{
  "model": "contrastive audio-text model",
  "dataset": "chords played on synthesised instruments",
  "train_examples": 52083,
  "gain_aug_db": 10,
  "input": "waveform_16khz",
  "tokenizer": "word",
  "vocab_size": 60,
  "loss": "softmax",
  "embed_dim": 128,
  "encoder_arch": "wavenet",
  "encoder_norm": "batchnorm",
  "encoder_depths": [12],
  "encoder_kernel_size": 5,
  "encoder_wave_channels": 128,
  "encoder_wave_strides": [5, 4, 4, 2],
  "encoder_widths": [320],
  "text_encoder_causal": true,
  "text_encoder_width": 192,
  "text_encoder_layers": 10,
  "text_encoder_norm": "layernorm",
  "text_encoder_norm_position": "pre",
  "text_encoder_activation": "swiglu",
  "text_encoder_mlp_ratio": 4,
  "text_encoder_head_dim": 32,
  "text_encoder_fused_qkv": false,
  "text_encoder_bias": "none",
  "text_encoder_qk_norm": false,
  "text_encoder_layer_scale_init": 0.1,
  "text_encoder_parallel_block": false,
  "text_encoder_dropout": 0.1,
  "text_encoder_inner_norm": false,
  "text_encoder_positions": "sincos",
  "init": "torch_default",
  "residual_init": "none",
  "optimizer": "muon",
  "muon_scale": "match_rms_adamw",
  "learning_rate": 0.0069,
  "momentum": 0.95,
  "nesterov": true,
  "orthogonalizer": "newton_schulz_5",
  "adamw_lr_other_params": 0.0016,
  "max_steps": 6200,
  "batch_size": 128,
  "epochs": 15.2,
  "lr_schedule": "cosine",
  "final_lr_fraction": 0,
  "warmup_steps": 1240,
  "weight_decay": 0.2,
  "adamw_weight_decay_other_params": 0
}
Rows from block 5 of the text encoder, named by matrix and row number. Rows with one number belong to one neuron. Each number is 50 + 10 x the weight over its row's rms, rounded and kept within 0 to 99. All counts start at 0.
# gate: MLP gate (text_encoder.blocks.5.mlp.gate.weight, 768x192), inputs 64-127
# fc1: MLP up (text_encoder.blocks.5.mlp.fc1.weight, 768x192), inputs 64-127
# fc2: MLP down (text_encoder.blocks.5.mlp.fc2.weight, 192x768, transposed), outputs 64-127
gate.405:46 65 55 35 76 62 46 75 59 39 46 26 63 72 40 38 55 46 58 44 43 50 43 41 34 48 52 53 65 67 49 49 46 59 32 35 32 55 51 57 46 52 62 50 53 39 38 48 27 53 65 60 57 64 44 46 51 42 55 52 51 44 63 50
fc1.405:41 56 61 34 61 67 43 80 42 42 56 23 53 59 23 56 57 36 45 53 54 59 34 49 49 40 53 48 51 45 48 60 54 58 36 48 58 71 57 57 43 43 69 38 40 37 34 53 23 72 71 60 53 63 57 48 51 41 72 50 56 47 57 52
fc2.405:53 69 52 58 56 66 38 41 54 69 68 77 55 54 33 49 51 45 53 57 49 33 44 43 46 54 62 39 54 69 55 47 52 58 60 45 39 50 49 47 46 56 52 44 70 55 30 43 52 55 52 58 43 36 48 68 39 50 52 40 50 48 60 40
gate.406:48 56 56 51 58 67 54 49 41 41 64 46 52 53 47 67 39 46 68 34 59 35 44 42 61 48 51 63 51 60 35 56 49 43 61 36 55 67 49 64 58 75 42 59 48 56 45 48 41 41 46 59 66 45 64 41 52 42 44 32 48 47 52 33
fc1.406:55 59 59 43 60 54 61 49 42 42 52 54 54 40 67 66 43 50 43 50 59 39 36 38 53 44 38 67 42 49 47 59 64 49 66 61 62 68 48 49 38 69 51 57 56 44 35 53 47 38 44 54 57 44 48 47 60 30 65 28 45 36 39 30
fc2.406:46 50 30 51 43 49 45 37 46 53 48 41 55 39 68 42 53 55 44 47 59 50 47 36 56 36 28 49 43 37 55 59 49 59 46 51 58 47 32 55 42 48 64 51 56 30 39 39 32 35 32 65 49 41 31 51 50 34 55 48 36 47 38 46
gate.407:34 41 49 37 59 67 51 58 44 39 40 54 51 53 73 57 38 49 62 65 55 58 51 50 54 37 35 29 49 53 32 45 51 44 49 52 43 51 40 52 67 56 74 70 55 44 59 55 46 43 62 57 45 44 49 54 53 44 63 52 53 47 39 51
fc1.407:43 45 53 38 62 66 49 62 52 27 45 44 48 58 47 59 47 56 64 47 73 47 59 43 45 47 46 32 55 57 35 74 43 48 52 52 62 52 39 40 55 53 58 46 66 59 71 45 62 49 71 50 67 52 37 43 43 67 34 35 55 41 55 62
fc2.407:59 51 54 49 56 46 40 60 45 50 57 41 39 53 56 38 58 63 51 39 50 57 43 54 60 56 61 63 51 55 55 47 49 51 50 52 66 40 46 49 33 40 72 52 43 29 61 40 76 59 49 53 40 50 57 39 43 52 45 46 60 46 42 41
gate.408:66 63 53 72 46 59 53 68 52 72 44 69 46 45 49 58 49 42 52 39 72 56 46 44 49 51 53 59 45 55 58 35 60 47 48 35 31 51 65 44 43 58 64 65 23 38 43 68 56 46 46 46 65 36 60 52 58 38 51 65 60 55 47 57
fc1.408:40 34 52 50 46 32 60 42 41 45 65 35 41 53 43 49 55 50 30 52 69 36 66 45 29 41 62 40 68 51 43 51 45 64 51 43 55 39 40 50 52 57 48 50 56 68 55 48 56 45 61 50 40 47 58 43 40 50 50 58 36 42 43 50
fc2.408:40 47 58 53 44 45 53 59 50 47 32 51 45 56 55 48 40 52 74 49 48 42 44 46 44 33 49 36 36 55 56 41 57 37 58 61 50 49 49 50 52 49 37 34 46 75 56 50 54 50 65 56 53 58 38 63 41 37 49 50 46 56 31 49
gate.409:49 47 43 35 35 44 54 56 43 61 66 32 54 50 76 43 65 46 61 49 51 57 49 45 47 68 61 36 71 51 36 64 43 39 54 47 50 36 53 36 54 51 55 53 20 64 42 40 54 47 47 57 42 51 40 52 48 44 42 47 54 61 59 43
fc1.409:68 73 64 48 48 43 50 46 53 40 68 41 42 55 63 35 61 66 47 51 58 55 59 52 49 64 50 58 59 48 43 68 50 55 50 53 52 37 58 56 40 60 55 56 25 54 29 42 34 51 43 54 40 55 68 52 61 49 51 67 39 62 45 65
fc2.409:43 62 57 44 55 55 55 30 32 46 71 30 57 53 56 53 59 63 46 46 45 39 54 27 47 50 52 45 51 48 52 57 52 50 44 61 55 44 42 56 59 45 55 39 43 52 30 55 60 62 56 61 53 68 40 85 44 51 57 40 40 52 42 52
gate.411:44 53 36 45 38 52 53 41 52 54 34 57 38 57 46 65 49 43 58 44 54 36 25 38 40 54 43 50 51 47 23 64 60 59 78 64 45 47 42 60 50 56 63 54 52 71 46 48 52 48 63 50 52 41 46 50 38 44 47 53 55 49 54 52
fc1.411:48 53 32 63 35 44 58 41 43 41 48 52 45 49 65 53 37 39 68 47 47 66 24 54 54 47 50 63 58 61 38 61 52 57 51 57 61 47 42 56 56 52 45 52 45 48 54 36 56 51 41 58 55 41 55 36 57 49 51 46 37 56 49 44
fc2.411:58 45 45 69 55 54 59 37 40 64 45 37 42 51 56 37 53 53 51 53 55 59 50 52 41 61 51 43 48 41 35 49 64 64 45 64 56 42 51 45 50 60 44 58 54 54 30 21 42 54 41 34 53 43 32 47 47 47 64 31 49 56 56 44
gate.412:39 78 51 49 43 38 33 59 46 41 51 36 52 62 47 60 31 66 48 57 59 42 41 54 62 40 50 43 59 60 65 56 46 32 52 73 38 42 59 54 53 40 49 48 48 73 47 62 38 46 41 52 52 69 44 52 31 50 41 58 44 56 37 54
fc1.412:61 49 42 53 71 44 46 48 52 47 47 35 42 63 60 58 59 27 46 46 47 41 60 29 48 42 51 59 34 46 38 47 62 54 58 48 61 38 41 57 45 51 42 62 66 55 44 45 53 51 48 40 43 67 60 47 47 56 53 67 53 43 39 52
fc2.412:42 53 46 32 35 62 47 69 53 43 49 61 50 58 61 50 39 54 41 67 70 48 35 47 58 39 55 53 66 62 56 60 65 48 51 53 66 55 59 45 61 47 39 59 52 68 46 57 58 50 51 43 61 42 41 67 20 57 56 56 65 49 55 62
gate.413:63 16 51 40 60 55 49 37 49 61 68 55 62 34 61 58 57 57 56 59 45 51 52 46 45 44 51 40 51 36 60 34 49 64 65 52 52 39 48 58 42 47 41 24 54 47 47 40 43 45 56 53 51 42 61 39 61 56 37 57 43 55 47 52
fc1.413:59 49 67 39 50 39 56 36 43 49 74 59 48 36 57 43 41 57 58 44 58 47 46 63 45 59 52 54 44 41 42 73 42 56 41 65 49 53 50 61 44 59 25 23 65 36 45 43 49 47 58 59 50 48 51 37 56 46 59 73 57 52 65 54
fc2.413:50 40 50 63 62 41 36 45 45 53 35 27 46 53 62 47 56 47 50 54 22 46 47 56 51 44 50 58 42 47 52 56 56 57 39 56 53 40 54 39 51 48 46 47 45 57 34 43 47 55 57 32 56 69 65 27 73 43 60 27 47 41 51 32
gate.414:44 39 53 29 80 69 35 44 42 66 58 46 62 54 50 47 49 59 53 59 51 46 65 64 46 34 59 44 49 46 52 54 41 45 54 60 48 52 42 37 46 54 64 60 85 54 32 59 64 46 52 61 41 49 40 35 48 42 49 47 44 51 58 46
fc1.414:30 43 37 48 70 60 36 46 43 68 55 58 54 71 43 47 46 44 68 61 50 58 59 47 51 57 52 61 56 56 53 34 43 60 43 49 35 50 44 49 45 58 54 74 51 53 50 47 37 56 53 28 45 32 49 17 60 47 43 68 28 52 40 45
fc2.414:61 66 49 43 49 31 46 63 58 69 63 40 53 57 46 38 58 48 52 45 38 33 41 43 48 51 50 45 22 44 31 55 47 45 50 51 54 47 37 50 48 49 47 35 58 38 48 62 43 45 59 50 27 52 45 76 35 39 56 49 38 48 70 45
gate.416:32 68 28 41 39 58 66 43 46 55 51 52 59 50 48 56 44 52 49 57 22 54 47 54 36 45 51 66 53 52 47 35 48 68 45 54 35 61 47 41 56 51 44 57 49 56 35 61 51 43 59 51 53 53 36 57 46 39 48 51 58 42 27 46
fc1.416:63 27 60 50 49 73 28 52 60 38 58 62 45 38 40 45 65 42 52 50 65 40 47 45 48 44 52 52 46 43 37 57 54 42 42 67 56 37 46 58 61 62 31 40 41 51 53 46 41 45 40 47 47 49 60 58 57 47 45 43 52 56 66 59
fc2.416:73 40 55 27 52 41 43 30 59 51 42 54 61 50 30 56 48 41 64 60 50 56 33 39 51 55 27 50 61 42 59 40 47 52 44 34 49 60 55 47 51 35 54 58 45 64 63 66 39 47 34 54 44 58 53 50 44 62 53 46 48 52 47 60
gate.417:50 75 43 57 19 52 55 53 51 34 31 47 56 69 37 50 56 46 53 41 50 47 48 34 55 38 64 66 52 66 48 50 61 39 52 57 40 42 53 49 38 57 45 79 66 52 55 49 62 51 34 50 46 46 35 51 62 59 54 47 47 65 46 55
fc1.417:46 52 50 40 43 58 65 51 53 57 60 61 50 29 48 51 40 51 56 64 46 44 47 38 44 61 47 52 43 61 37 63 41 74 39 51 53 57 49 47 51 39 46 52 52 38 57 47 62 57 46 58 62 51 57 71 39 67 56 61 63 50 53 47
fc2.417:40 51 51 51 47 54 54 56 35 79 46 34 54 46 42 45 53 32 46 43 60 39 57 51 49 45 39 29 38 62 60 45 57 40 57 56 42 50 62 56 47 53 52 55 65 73 46 53 53 47 41 72 52 36 35 86 21 65 53 50 59 56 51 57
gate.418:41 37 47 53 55 58 48 53 31 51 34 66 53 50 36 68 45 52 62 42 53 59 68 39 23 53 51 39 51 52 55 62 46 25 46 41 48 40 48 55 45 56 70 53 56 56 68 48 51 54 54 47 56 47 45 49 57 73 50 62 38 45 40 45
fc1.418:58 71 52 47 19 51 52 56 64 55 52 22 49 57 71 59 38 44 35 67 55 39 42 49 45 58 57 47 57 48 43 46 49 62 43 49 47 45 54 52 58 57 55 36 51 30 43 39 54 40 61 55 50 55 48 44 29 42 47 52 78 42 64 55
fc2.418:43 55 51 36 50 59 66 53 40 51 42 36 42 57 49 47 38 43 39 51 41 44 44 40 48 45 62 51 63 54 41 53 47 44 40 42 24 50 56 58 52 46 55 47 38 46 45 57 57 52 60 39 52 69 47 44 35 42 63 35 50 73 65 80
gate.419:49 42 48 58 61 71 38 45 36 54 46 49 64 62 53 54 50 46 72 72 56 59 48 47 68 52 40 70 58 52 48 56 56 47 41 65 48 45 34 79 65 52 46 44 46 41 40 43 44 50 60 36 47 56 50 41 63 41 55 57 35 37 49 36
fc1.419:40 53 49 58 51 58 52 45 38 55 47 53 52 79 44 50 45 27 69 53 47 55 52 50 77 59 55 61 34 35 54 57 58 49 63 62 49 53 48 58 58 45 56 45 53 40 51 30 53 63 46 55 21 55 46 39 68 56 40 52 66 54 48 27
fc2.419:35 45 52 44 50 40 53 50 48 45 53 47 61 41 45 54 53 41 70 71 56 55 29 56 52 60 52 59 55 47 64 38 66 63 61 45 54 54 49 41 48 38 52 44 44 36 55 48 36 59 57 40 37 36 39 37 72 51 51 49 47 49 45 48
gate.421:57 64 60 38 41 39 58 52 56 47 52 46 56 37 61 53 32 60 48 41 61 50 46 53 54 61 38 53 66 49 25 52 52 50 52 41 38 50 54 54 47 48 61 53 42 39 45 52 53 52 61 36 68 76 26 57 54 66 50 53 65 56 52 60
fc1.421:36 62 35 54 54 44 46 60 33 54 45 35 49 62 62 47 52 44 46 41 47 51 49 52 36 45 74 55 33 55 63 38 56 55 59 44 52 49 54 53 66 53 34 49 43 64 64 44 46 53 51 66 41 25 66 38 42 29 42 54 39 57 47 49
fc2.421:53 46 63 57 43 38 67 27 38 56 54 50 53 54 43 57 38 46 58 56 59 46 48 53 50 47 27 48 40 55 41 56 40 52 20 57 43 47 53 41 43 52 38 49 43 51 28 50 54 67 65 46 51 39 52 43 53 49 58 64 66 75 54 63
gate.422:53 50 44 49 45 31 66 63 46 45 56 38 58 58 67 36 52 51 41 50 37 40 37 51 46 38 47 56 50 58 59 36 47 47 37 48 61 66 54 58 37 55 50 57 37 45 55 34 45 55 52 60 66 62 45 64 41 61 59 53 32 45 70 50
fc1.422:51 60 67 60 38 58 49 66 64 45 41 46 39 48 27 64 60 38 41 64 53 60 36 46 65 41 55 47 69 40 50 71 48 50 58 56 43 47 62 49 55 53 59 38 52 67 52 44 34 57 28 51 45 56 41 56 60 46 47 58 55 60 56 47
fc2.422:42 56 54 58 45 53 51 46 47 43 50 43 35 56 50 49 43 49 64 42 34 37 58 42 33 49 61 47 54 49 40 42 48 35 65 51 48 69 40 51 55 54 30 44 54 44 44 37 41 48 47 49 43 36 57 78 36 49 59 44 61 46 52 45
gate.423:61 60 28 61 50 34 37 38 36 47 42 62 67 49 52 41 46 56 53 44 41 57 49 73 51 44 60 44 41 45 42 58 44 44 50 62 50 53 36 54 39 56 56 57 45 37 63 52 66 67 54 49 60 52 55 42 44 29 48 39 53 55 53 57
fc1.423:54 41 67 52 44 49 67 45 55 53 47 37 33 50 54 51 60 64 50 50 54 51 44 37 53 39 56 64 57 66 57 32 71 61 53 40 55 59 47 43 54 56 37 48 38 38 46 39 33 43 64 51 41 47 39 58 39 62 36 44 25 63 45 40
fc2.423:47 42 50 42 53 19 41 50 48 47 59 69 58 38 59 68 67 58 37 49 28 58 54 45 52 41 28 36 73 45 48 47 49 47 57 54 43 66 49 35 39 45 53 56 46 59 50 49 59 47 45 52 40 54 57 55 46 53 42 42 65 66 59 56
gate.424:42 62 55 55 64 52 48 62 59 33 46 63 59 44 43 38 61 36 64 49 40 33 43 44 52 52 38 58 44 39 68 40 51 59 47 73 54 63 44 62 53 53 33 46 52 52 57 46 34 57 50 64 60 48 39 53 48 41 65 48 36 57 35 52
fc1.424:50 65 58 55 52 44 55 66 49 34 51 64 55 35 49 36 53 49 49 39 54 25 53 43 43 50 24 56 54 53 53 36 52 69 58 68 51 68 55 59 66 64 39 26 64 57 70 56 50 45 43 58 59 58 48 54 45 44 44 50 41 51 61 49
fc2.424:60 48 39 57 53 56 57 47 51 35 46 54 37 39 55 76 62 63 56 45 36 46 56 34 48 53 32 63 56 49 57 42 36 38 73 38 54 29 73 52 43 54 50 46 57 45 43 52 52 61 52 57 50 51 58 53 60 45 50 36 48 42 53 55
gate.425:45 56 36 40 40 46 60 52 48 48 48 53 42 72 49 55 54 37 56 43 45 36 58 48 56 47 71 52 71 62 58 48 58 56 53 45 63 53 43 27 63 51 42 61 53 34 33 45 44 51 35 63 47 35 46 58 57 65 61 58 48 49 47 40
fc1.425:29 54 61 57 41 39 35 51 43 42 59 66 37 49 55 49 50 41 68 33 45 44 55 50 55 50 52 46 55 53 53 56 58 50 64 42 58 59 41 54 45 50 41 55 40 65 44 66 51 40 26 45 47 40 52 68 51 48 61 47 33 32 66 62
fc2.425:46 49 43 67 58 50 40 56 46 28 56 52 29 49 50 45 54 61 52 27 49 38 48 60 79 58 43 33 62 52 58 41 56 59 46 51 52 55 41 47 43 49 55 53 32 39 64 47 45 67 51 37 38 37 43 57 49 82 48 50 45 47 56 25
gate.426:64 47 41 45 42 47 55 38 58 60 68 31 54 40 66 43 57 42 67 35 50 54 44 43 62 33 55 39 62 42 44 45 29 78 57 40 36 27 54 71 60 47 59 44 12 41 53 43 43 48 57 42 40 52 65 49 68 35 63 68 63 40 58 47
fc1.426:54 47 54 49 45 49 49 52 58 56 38 44 46 43 59 53 52 51 44 44 50 40 58 58 56 36 48 40 74 53 49 41 29 68 55 48 68 47 48 52 51 59 54 65 19 56 49 61 46 43 58 57 54 45 60 37 47 29 36 39 48 51 47 44
fc2.426:46 48 61 44 45 70 52 66 54 52 48 62 46 40 46 54 40 50 47 54 71 57 48 48 52 63 51 54 42 56 48 48 42 74 53 51 47 44 37 38 49 63 42 61 51 57 52 47 44 58 57 72 43 38 39 84 36 46 61 60 51 62 62 45
gate.427:45 53 44 56 56 52 42 33 39 50 62 54 47 68 43 40 65 40 39 47 53 52 57 43 36 78 70 54 57 51 51 50 58 62 42 54 51 31 42 29 67 50 74 80 45 52 62 59 75 35 43 63 53 49 47 54 39 67 45 59 51 58 41 65
fc1.427:42 48 59 64 52 42 52 46 41 42 56 50 55 40 57 47 47 69 19 55 62 55 55 46 35 52 66 52 60 62 35 25 40 63 52 45 38 49 46 54 57 67 72 61 47 51 53 63 54 47 41 47 46 40 53 56 46 43 42 62 49 63 47 48
fc2.427:48 67 45 44 54 59 45 50 44 74 39 51 56 66 55 32 38 54 54 62 45 67 45 48 52 50 55 43 53 34 68 80 59 62 46 68 61 52 47 40 67 60 55 53 49 51 36 57 55 58 51 55 53 34 59 49 45 55 44 56 60 50 63 55
gate.428:58 58 53 36 51 49 56 40 48 40 49 49 35 57 49 51 45 53 63 47 69 65 52 54 62 36 72 41 53 53 36 59 47 44 50 53 52 48 57 46 71 34 57 59 52 47 52 57 58 55 66 52 42 70 59 54 41 45 70 53 55 38 64 45
fc1.428:64 44 38 55 63 58 63 40 47 31 62 39 64 39 29 52 50 51 42 53 42 37 61 37 34 51 43 54 57 51 45 39 32 39 54 55 62 59 72 42 25 52 63 60 37 58 49 47 56 30 69 47 47 52 51 52 45 54 43 47 38 53 46 53
fc2.428:64 37 42 61 47 56 37 39 54 74 50 58 58 57 47 54 53 49 48 56 50 44 43 35 37 67 36 45 51 52 39 62 51 46 34 57 35 68 54 66 61 62 58 54 64 50 36 63 52 51 48 46 61 62 69 54 50 36 45 42 44 52 49 65
gate.429:49 47 47 40 59 54 49 52 51 23 41 57 73 50 43 47 49 56 52 52 62 51 33 40 48 50 57 54 24 63 54 55 53 47 62 31 39 44 59 52 68 63 48 40 49 51 43 42 42 49 52 52 65 37 50 51 60 75 49 58 46 52 63 64
fc1.429:48 46 47 38 58 44 57 51 60 44 49 39 60 39 46 43 44 47 59 51 59 41 50 59 49 35 61 60 37 54 54 42 51 46 66 44 39 37 56 47 80 59 55 37 29 48 46 38 29 51 49 56 65 43 51 37 77 61 36 70 55 48 45 64
fc2.429:26 70 39 61 50 51 58 32 60 53 57 61 59 57 38 39 49 42 39 38 35 60 47 55 51 44 56 61 54 73 46 43 50 66 46 42 53 35 57 59 48 42 45 47 37 51 44 55 45 56 60 56 53 49 69 41 56 56 81 45 57 47 46 50
gate.430:53 63 36 55 56 34 50 56 64 40 52 40 47 43 44 57 49 36 36 39 46 34 61 68 65 36 37 35 43 66 46 44 56 41 56 52 55 62 59 40 48 50 52 33 45 06 49 30 35 56 55 44 48 44 41 42 37 54 41 43 56 40 51 51
fc1.430:51 61 42 51 58 35 48 55 69 39 54 45 55 37 40 56 55 35 47 37 48 36 60 70 64 40 37 45 46 63 41 39 53 38 56 44 53 68 55 36 53 50 52 42 47 15 43 30 40 47 56 39 48 44 32 38 38 51 40 43 65 43 50 58
fc2.430:53 39 48 72 34 59 33 56 55 48 33 49 48 50 59 44 37 45 63 42 57 46 56 43 57 53 54 62 43 54 51 43 61 43 48 53 39 32 66 39 50 38 51 35 58 61 53 32 60 53 43 40 48 42 29 52 53 54 39 60 42 57 45 40
gate.431:51 51 62 52 56 41 45 47 45 52 55 44 63 38 67 44 58 33 42 53 65 57 52 49 72 60 64 44 43 46 57 81 56 39 50 67 54 41 63 27 56 46 58 48 47 76 47 59 52 42 57 74 44 46 58 61 47 31 43 44 35 54 49 49
fc1.431:51 56 52 47 44 45 51 50 62 64 69 32 43 44 60 39 55 37 53 45 61 70 57 46 63 50 74 53 55 45 29 67 50 45 55 52 57 52 67 27 46 47 66 61 43 74 44 54 35 43 59 74 45 42 56 50 48 38 44 56 41 54 51 49
fc2.431:42 50 45 65 45 41 49 73 53 52 44 58 50 58 56 63 27 55 39 52 64 53 47 46 47 45 49 37 48 48 49 53 46 58 45 55 23 65 50 52 51 54 58 41 59 55 59 58 55 42 55 49 53 61 50 57 35 48 47 69 58 56 53 63
gate.432:35 52 47 76 45 52 79 48 48 50 43 44 37 56 45 52 47 57 41 58 39 41 51 43 47 46 42 68 46 48 33 74 47 42 64 47 51 53 44 62 38 36 43 38 45 52 65 63 68 41 36 44 55 45 52 44 42 71 68 51 46 51 51 61
fc1.432:62 53 37 39 46 56 48 36 50 45 45 60 54 50 52 54 38 41 67 43 65 60 23 47 48 33 53 36 48 55 56 49 52 59 54 60 36 59 45 39 48 47 57 63 47 56 30 38 65 49 56 59 48 50 37 49 44 54 55 46 51 54 55 41
fc2.432:42 60 46 38 45 53 64 36 38 45 46 68 55 54 36 45 65 47 51 58 35 44 58 40 40 56 58 51 49 52 41 32 52 51 64 46 53 56 55 43 39 50 53 27 47 41 63 38 53 49 39 42 51 50 38 55 52 43 35 82 49 46 50 59
gate.433:59 60 60 50 48 46 37 52 39 48 53 41 56 54 57 59 70 48 56 54 45 48 41 50 44 52 52 38 45 56 40 61 37 41 37 48 52 48 64 34 49 55 63 55 58 50 36 68 52 45 43 52 48 35 51 55 49 40 47 39 50 34 43 33
fc1.433:71 34 52 35 48 39 42 50 55 34 41 49 60 53 48 45 29 53 76 61 58 47 58 50 73 58 42 55 56 57 59 60 46 35 36 63 34 54 46 52 53 31 59 48 54 50 54 50 55 49 54 54 65 45 56 34 42 49 59 68 47 54 61 51
fc2.433:41 39 57 52 47 56 63 42 40 38 50 40 57 45 48 50 52 50 24 61 38 46 57 58 42 56 27 24 56 47 46 52 51 65 48 51 55 49 57 56 56 37 52 70 42 49 46 68 54 63 40 67 45 51 53 53 49 51 47 30 34 65 48 44
gate.434:61 47 41 48 48 55 60 59 41 52 53 62 53 61 43 66 52 40 37 45 53 55 61 36 62 44 42 65 47 55 58 47 60 79 54 54 36 47 36 44 52 42 52 62 68 39 56 35 49 49 41 40 42 62 35 38 48 44 39 68 51 47 32 56
fc1.434:53 48 31 47 31 51 65 70 48 40 50 19 41 54 68 53 26 69 48 43 32 45 50 41 51 45 48 48 60 35 27 53 57 59 41 58 46 31 52 59 60 58 54 55 53 47 48 37 49 43 36 57 60 49 54 39 49 43 44 28 41 50 42 48
fc2.434:50 44 38 44 50 51 51 34 66 17 37 48 42 33 64 57 57 42 62 32 39 63 49 54 32 51 42 33 68 50 36 63 55 73 47 54 53 57 33 39 55 52 40 74 59 50 45 58 57 31 44 45 45 50 55 49 48 48 27 34 42 55 64 42
gate.436:62 44 61 46 50 51 55 49 54 61 30 39 61 67 68 37 35 57 65 61 60 72 48 41 48 55 53 55 70 51 55 51 53 22 57 35 62 55 36 54 41 58 31 57 46 52 59 58 47 63 48 71 56 48 60 47 49 46 53 51 68 45 43 56
fc1.436:43 41 71 42 58 38 47 47 65 65 42 43 59 50 40 43 54 39 47 66 46 35 60 47 42 55 60 45 61 50 27 43 48 51 46 39 59 65 61 51 52 49 49 35 46 40 59 62 48 46 58 59 54 55 47 67 49 42 30 43 55 47 30 50
fc2.436:63 38 48 44 44 47 43 61 48 60 24 41 50 40 50 63 44 52 31 58 40 50 48 48 46 55 52 49 48 50 58 51 50 36 46 52 65 36 62 64 58 41 45 41 52 45 53 61 36 32 56 58 51 66 71 42 44 58 41 66 53 34 49 49
gate.437:43 55 63 76 46 59 47 64 48 59 55 41 52 42 65 51 43 44 34 55 40 53 36 53 55 54 43 39 38 44 55 61 49 45 43 47 51 56 36 44 54 59 74 41 39 35 47 49 46 58 30 35 51 52 48 73 33 45 44 63 43 79 49 57
fc1.437:61 31 57 44 24 57 56 46 45 57 48 47 58 31 54 40 33 58 58 55 50 55 64 53 52 59 52 59 46 59 38 56 69 56 38 59 58 69 65 51 45 51 56 54 48 37 34 43 37 65 53 50 64 49 61 45 35 35 57 45 57 41 47 53
fc2.437:48 35 50 61 48 30 50 48 47 44 58 21 62 54 53 69 56 35 54 55 46 69 55 48 52 46 44 50 48 55 58 42 59 47 56 46 31 58 37 39 52 39 50 59 53 59 59 42 32 52 54 48 57 76 60 34 66 35 41 69 51 60 49 58
gate.438:32 45 45 56 59 61 61 52 52 58 56 41 41 51 51 51 63 59 48 43 65 56 40 74 48 55 57 40 42 46 44 46 47 50 38 58 41 42 53 47 48 51 63 48 60 38 53 48 39 50 54 36 42 65 47 62 59 43 62 46 33 61 48 47
fc1.438:55 45 42 64 66 58 63 49 49 66 52 46 49 42 52 64 60 54 45 43 70 54 46 62 37 41 45 40 48 43 40 59 49 53 43 62 66 55 58 47 54 57 62 49 50 40 53 42 42 56 63 40 39 63 32 58 57 48 53 39 40 63 53 46
fc2.438:49 41 56 66 55 52 25 51 46 42 42 56 51 42 37 48 47 52 42 41 62 48 47 60 39 46 37 45 52 44 52 46 46 80 40 51 54 40 24 30 60 58 45 53 50 35 56 42 44 60 61 61 50 53 82 58 52 48 40 57 75 68 47 48
gate.439:35 59 45 49 46 42 51 43 68 46 41 51 39 54 48 38 27 49 55 64 54 41 54 61 47 58 44 54 38 75 56 60 60 25 73 70 56 38 47 42 60 66 52 43 56 46 45 65 38 49 48 52 47 21 56 53 56 53 60 33 38 54 62 50
fc1.439:45 67 51 57 51 50 49 49 47 63 67 60 57 23 43 49 43 60 50 53 68 44 46 44 52 74 50 36 50 50 57 73 42 49 57 56 52 40 48 42 41 57 52 55 70 56 44 47 38 51 60 63 54 62 39 48 50 55 34 51 54 50 22 43
fc2.439:42 57 60 49 21 69 34 38 52 36 36 51 50 54 43 43 57 57 50 70 62 50 47 50 59 54 55 52 56 56 38 58 52 57 50 49 53 50 73 37 42 38 49 29 51 58 46 37 50 39 54 49 48 48 39 54 38 56 47 27 39 32 50 37
gate.440:65 49 36 53 49 38 55 61 57 62 46 46 61 52 49 50 61 40 48 60 48 36 60 46 58 51 37 44 48 52 51 53 45 53 44 34 29 47 68 46 51 53 60 59 51 42 62 46 70 35 55 67 50 74 54 60 42 39 46 47 55 26 48 47
fc1.440:49 40 42 55 56 49 45 52 45 65 52 36 58 64 56 40 45 56 43 62 59 59 51 53 57 62 59 62 46 40 61 54 50 49 46 32 42 47 43 59 54 36 47 33 48 31 43 45 67 39 56 32 54 47 41 42 45 57 59 63 62 28 49 55
fc2.440:62 61 57 44 33 53 55 76 44 46 39 60 49 57 47 44 40 42 55 49 67 45 43 61 58 52 30 46 51 51 30 49 45 52 42 47 26 49 32 44 51 39 52 33 42 50 63 43 52 36 39 46 54 52 50 59 43 53 55 58 53 53 59 61
gate.441:48 43 57 52 48 48 54 44 52 57 61 45 60 47 58 52 67 69 52 46 55 54 58 38 46 74 49 38 42 57 43 56 54 40 47 44 56 44 45 25 56 53 67 56 43 59 49 61 56 53 58 47 69 62 59 67 48 42 55 35 45 60 40 28
fc1.441:49 46 43 53 40 43 44 46 43 46 48 48 45 44 51 40 51 68 30 44 65 36 56 33 22 28 52 58 57 51 44 46 51 73 49 49 34 51 55 66 68 52 42 61 35 55 62 36 55 45 42 42 50 35 49 50 48 44 55 63 47 43 52 57
fc2.441:40 53 59 53 53 38 49 55 38 63 45 41 53 43 59 48 40 38 42 44 48 40 55 29 32 31 58 37 57 41 28 47 54 60 47 46 56 42 51 62 57 48 49 63 49 42 57 35 65 49 47 75 64 43 58 81 39 51 50 68 38 34 52 52